config.toml
image_size = 24
norm = "batchnorm"
activation = "elu"
depths = [3, 3, 3, 3]
stem = "single"
downsampling = "stride"
beta1 = 0.9
beta2 = 0.98
adaptive_grad_clip = 0.1
batch_size = 256
final_lr_fraction = 0
weight_decay = 0.07
Rows from block 6 of a small image classifier, named by matrix and row number. Each number is 500 + 50 x the weight over its row's rms, rounded and kept within 0 to 999. All counts start at 0. Numbers have three digits each.
After each channel's rows are labels from the 100 images, of 14848, where the channel reaches its highest value: "top examples" is what is common among them; "lies over" is the class under the peak. Only what is clearly more common there than usual is listed. The data: rosettes with rotational symmetry.
# conv: 3x3 conv, stride 2 (model.blocks.6.conv.weight, 256x128x3x3, each kernel summed), inputs 64-127

conv.215:579603552569566476517514481492482529494568490422474520526510469516455440557537487504531495467434443575464502532405518492513448428508480578444508579470550470523482498500499473486482479564572429
top examples: ten-fold
lies over: rosette

conv.136:511471450511522419413434466477467497451581472539520507513490439492457468440493488444432471429517554551449460489429431548529457513473477501459555411518520493466514470440471465473481420486480527
top examples: ten-fold; cool; nine-fold
lies over: rosette

conv.77:521519524524560559476512504513552553484572514337556462456467555528459524538580464502454492577512478456523441460519536448534543489513449544481526445406460465454520502401501560547515458468543536
top examples: cool; eight-fold
lies over: rosette

conv.59:503514558506553516496564468518547539531438498482457470478471519570560406578469488516550562509512521543421454512494532535497474420573445477508478632467641497556486485668524505522511625554479489
top examples: three-fold; cool
lies over: backdrop

conv.132:576541509522496490535451467490485510532446431472403536433503490579373512507548498427493416503486486564404499557408514492552424455599441453447462442530450511504514596470502499557510475440549442
top examples: cool
lies over: rosette

conv.106:537479503506506480503506519437459557504457553509485540484510476522530492501447534457507444467488389466545514476424443502492446462467356483461566633518583429524490506514472518492417508637507432
top examples: vivid; three-fold
lies over: backdrop

conv.64:581539482528542443510487526451505545549546421562569567529485487498478537504550464470524449498429588590517562527505450589585512561582580515516504559473567549447528445595578547444461464490563470
top examples: ten-fold; eight-fold
lies over: rosette

conv.114:484529474505560490519466611461512549481362425579520474474561450518469584509376438481552518433510564500560529473463468568516479507566516379446563540536590474452449472616497506449525586475546480
top examples: ten-fold
lies over: rosette

conv.163:538430458471532395502446475426412473498440462436515505442455408509465463436454513439462480441455507516505508476428390548449471508492420489448612460463546461478439489456475454474459468517510411
top examples: mirrored; ten-fold
lies over: rosette

conv.12:593555520497486513467507473493490529488602525515498525466434496491436387479626527551506465520526468558420458561509529486467501361565503522458411466536451558413472487504522515515541556422491478
top examples: six-fold
lies over: rosette

conv.219:438525511533610521434504465464527536529472408519530416430500475553447522513483500531514548603516540567520472557525498500531591469618564587526538418463554528474494475508517522544510515435509505
top examples: dark; five-fold
lies over: rosette

conv.214:560488459506510413481438529446514500477490455591488495484426481488464430478543426492473429387558546449503546430487463569484437483523481428447416458598516458468478540488509483397452491485390471
top examples: off centre; nine-fold
lies over: rosette

conv.189:534536549495496545499476558573519471508399474515411491522589502570449566529465582373533470520541520520506523533479544527557444545444423449504416458547530476553528539487513544483523404543586517
top examples: cool
lies over: rosette

conv.105:539485488504513506485476426477523505516535475366437520366505541533467451436599486487467475569498481509387427544503490508485535449593406479486449347476436508406497580473473529535473502436490485
top examples: four-fold; three-fold
lies over: rosette

conv.46:558508470493457569460422448454490567521536443444463425501461531566531456480617541504476486533429467533382480515377521485466447452567464414490539468541513512505543556514476517562474541452448466
top examples: seven-fold
lies over: rosette

conv.212:507393444472481385516478468430441482470411529451539484375505424486500476411457523489476472430470430496500502500482376477430492477469476498450647422477559508433429463479506457468474505569527419
top examples: mirrored; ten-fold
lies over: rosette

conv.125:521519454570539518439547525496532574461492467505430624376422541542455464451457504472393503472420519543507502477497502503567476450530527470404563436541493572388541441487480554563542487456458480
top examples: nine-fold
lies over: rosette

conv.9:457505522539462519378511607521454473550538374566525497482621475414509502541432555446515413481519551518576564529542539617497505547448420491531552533573509550535506428498506482470486457527574468
top examples: cool; six-fold
lies over: rosette

conv.44:523515460522526490564434542428517499469456454393569499514469547450422526505431443495438424517446571395576568357489496556520524509371511504470553524478497455404488508396471499429467476493564522
top examples: eight-fold; cool
lies over: rosette

conv.185:405472503526494486445487460469540472570502453394459423411499500527533488490520552453497527555425515482406464498499467508535525468502361501523553327374508526470486502493529531527499480437505566
top examples: five-fold; dark
lies over: rosette

conv.170:492576532445513515520469504468458468414470543604443528460491419490475463503489429446560454370511588461478503394441519534456423514491494406453543338527487430370556504451582468420551442410477468
top examples: ten-fold
lies over: rosette

conv.98:527576465512426499390439600483469469496515412543513519443509468418507505529458447478506411394518518455512559444474540598543458548488483452466543519610479518475503474548459483409530507467484461
top examples: six-fold; seven-fold
lies over: rosette

conv.162:575567564486481567513501525525476519475519505581492498451468447489470415554576474453535414452558507424480524478476579565464452431512498433435421341621471554478502592451555488459585452487374476
top examples: ten-fold
lies over: rosette

conv.99:462541520573611500457471544477486531541522422479600482572449495495490468521454469517443471576503620483578488477525516599526576446520452570467531505506538505547507497443474484493529490489546457
top examples: five-fold
lies over: rosette

conv.174:566555508508577480539524437457510487475504515399451456393492495502447422524566519483521459492448482500455431440426519519516478469443476556488571436509496461369504491401554487501482460533475460
top examples: ten-fold
lies over: rosette

conv.207:503565508524551502450473533484492499600493418449621451407494458456481391537469423464507442552522543447544500458510524560545527503480401500443533474499494471467510443457520481448547521447573475
top examples: six-fold
lies over: rosette

conv.220:586539503558493485544502537470464466532510577409482500544481477499496471513491479493508426457451428440491522437421512552504445557464417529437507550508460434521507534429504480440526526555560438
top examples: three-fold
lies over: backdrop

conv.96:510520517501423534440552553510470437592511416481536493404586481403486413545544547501525404509468508530485552537528525593496522576552392473519508483524466600410450446571487465458503535435558518
top examples: cool; five-fold
lies over: rosette

conv.81:477534511478501521421502568498501437503459361536503505429547542482492452515421506438505448511528591486649506431517539622572549600496469469555591461517444506391549458513477533501469452442511508
top examples: six-fold
lies over: rosette

conv.50:524557520532481518507520546447481466471462457468470534382506463426485455487530443477495372412465531421479533418399505559480433498476463452389602413546460551373500506444543483397568465489487440
top examples: ten-fold; eight-fold
lies over: rosette

conv.43:454525517505492527498517510499531515581502384420583479477510531490460501545431475512516468537400503539600511542528516493566595569618580605537653513404449487409510518596500536541481525464547532
top examples: off centre; dark; three-fold
lies over: rosette

conv.71:487555506475557572552528483457476499517464465416522526448400536530496418524551536499441458579480502530417517417496528518467559528561502534496518411484449558397548568439502504531456545447443430
top examples: nine-fold
lies over: rosette

conv.116:500512505535530461514475479521538519509461501332471440496551463574477545495535528428491515521409462528391474528400459493521429513525461470434456452387570497524505530445514509488496484531572490
top examples: warm
lies over: rosette

conv.173:493543514528460496438474545492452570510456344508577577499469503470434514505441483434466424512449520527596535537491494499578530539608459483485637462486473465458509481580484517536501504431572478
top examples: cool; six-fold
lies over: rosette

conv.251:547568554561569500501511481527491497465446497496415507339494447550466379551452557438556513474515557586429450528434546553564440490551476504454557358532574525483558508507554458473539481550497462
top examples: ten-fold; nine-fold
lies over: rosette

conv.124:462438480514529458466472510431474476479506439350501462382481483485454471404518430518423458476454581508514441452464449561526514501580519539432579371447477466372510533513444483493444502457500488
top examples: six-fold
lies over: rosette

conv.91:410493540476592470511556534485492472430370492588452498419569471527503473547429598499536459581566567550611457465546487571482566579572516515536565492485531503465475487503546496484480477485526453
top examples: eight-fold; six-fold
lies over: rosette

conv.16:521508465481582516478466527502459618549461440502529459474569460540453529540445452406498412549502521486587450499520519539510527510504476454483523510538630426502522480502501517486483439510585476
top examples: eight-fold; ten-fold
lies over: rosette

conv.241:579539532511459520531493584524506417581464545532489446429485525481464476519472497461515404495535481375505576399531551574535515581406458455508498398596388536445506518392527506457504454508537484
top examples: ten-fold
lies over: rosette

conv.240:457516509530553536395491446519481629570529439555558456516486443554468534517570535458473498608583489448502453538490522498496518428515403475477451469534552470627516513473547542551521469415497449
top examples: five-fold
lies over: rosette

conv.110:606525474507522516509465482506509507426586690510432453495502546544554425509606472503534583459507448507418464475424520508506438515449483492472517520488526498479478498517557509468525541510486507
top examples: five-fold; vivid
lies over: backdrop

conv.86:563600512574497548545506536492532521529444465529487534410507530561441507551411520397518450438490492513504538486472555499577441552433408451484547473533562464493537551464485528493505410549606496
top examples: nine-fold
lies over: rosette

conv.130:491494530489509481528600441504501484592452478543502428297483471554534399494618498534565504515474465493420467507435526437463478458587480435513499390477498574482516552518564503512498555431416498
top examples: ten-fold
lies over: rosette

conv.213:533507506513540517513509522529555554375533606471463499483444549607538466511532460554527672480504481572457474522408540469502433485547479488444517523437591483531487453556538540562494618506518548
top examples: three-fold
lies over: backdrop

conv.224:580593550524494487517479507484460462531568553457450573445435538538452419524620491495534421482559508606423541569506526576515513510629366521508521479508446478453509530561504483520501501438576481
top examples: three-fold
lies over: rosette

conv.108:437574487529517538447523534510503481549499488607557564543496514498514446516407533462458482562525602600580524552575507588531572601475447538515501503516553507555537471470480565490509411488566536
top examples: cool
lies over: rosette

conv.8:510484494526508506464460564477497627476481446496486418462487491598379584503478446495436457557524500434565498485463500475546478495562587392499443441521550442491529548466482495566510484461577494
top examples: six-fold
lies over: rosette

conv.123:502528522447421514478483527519478468577433495503466536421521525547462507518516520476538470576560495528436499553542521514520539620614417433544460450524405517447509534561491529567497511390558510
top examples: three-fold; four-fold
lies over: rosette

conv.122:436509637465525481458582509557536481499433515486467505454544572490517576482469603471549462461513442485476463481563502456480484492539406513480563427441489507509453446486600462441544476538557513
top examples: ten-fold
lies over: rosette

conv.57:486526543549518532500514581463529490605476393512668458451511514462471491541436499554495446576484547479641604527577507545545624526535524582531600508546494514463486468530507514500509507508565476
top examples: three-fold; dark; four-fold
lies over: rosette

conv.200:508561469539544466490413506459481509499496495445539543633448500453453442493535411482449463445525607580479456513473487632554492561567516544440464535535471462476519525550466524446477477426459511
top examples: seven-fold
lies over: rosette

conv.87:458464448464533441458479495496466477465531425395480512401554484495553388483562528510468515462463573535425450465443490593488472507593432465460539417432505511382473510585417482501447575397445468
top examples: eight-fold
lies over: rosette

conv.205:391552531505574537400542471493496520516429489588537494476550507505534474550412545472513491608611573521605446466566555546540609526496438537566536486496539542498528412447536527485542451484526521
top examples: six-fold; seven-fold
lies over: rosette

conv.111:377497502454591463440509473514494457408531525513450446434597512512543391491445562518521564528484566529591384391459525535524524581459524521540578507402463519453500454462520484474496524477468516
top examples: six-fold; seven-fold
lies over: rosette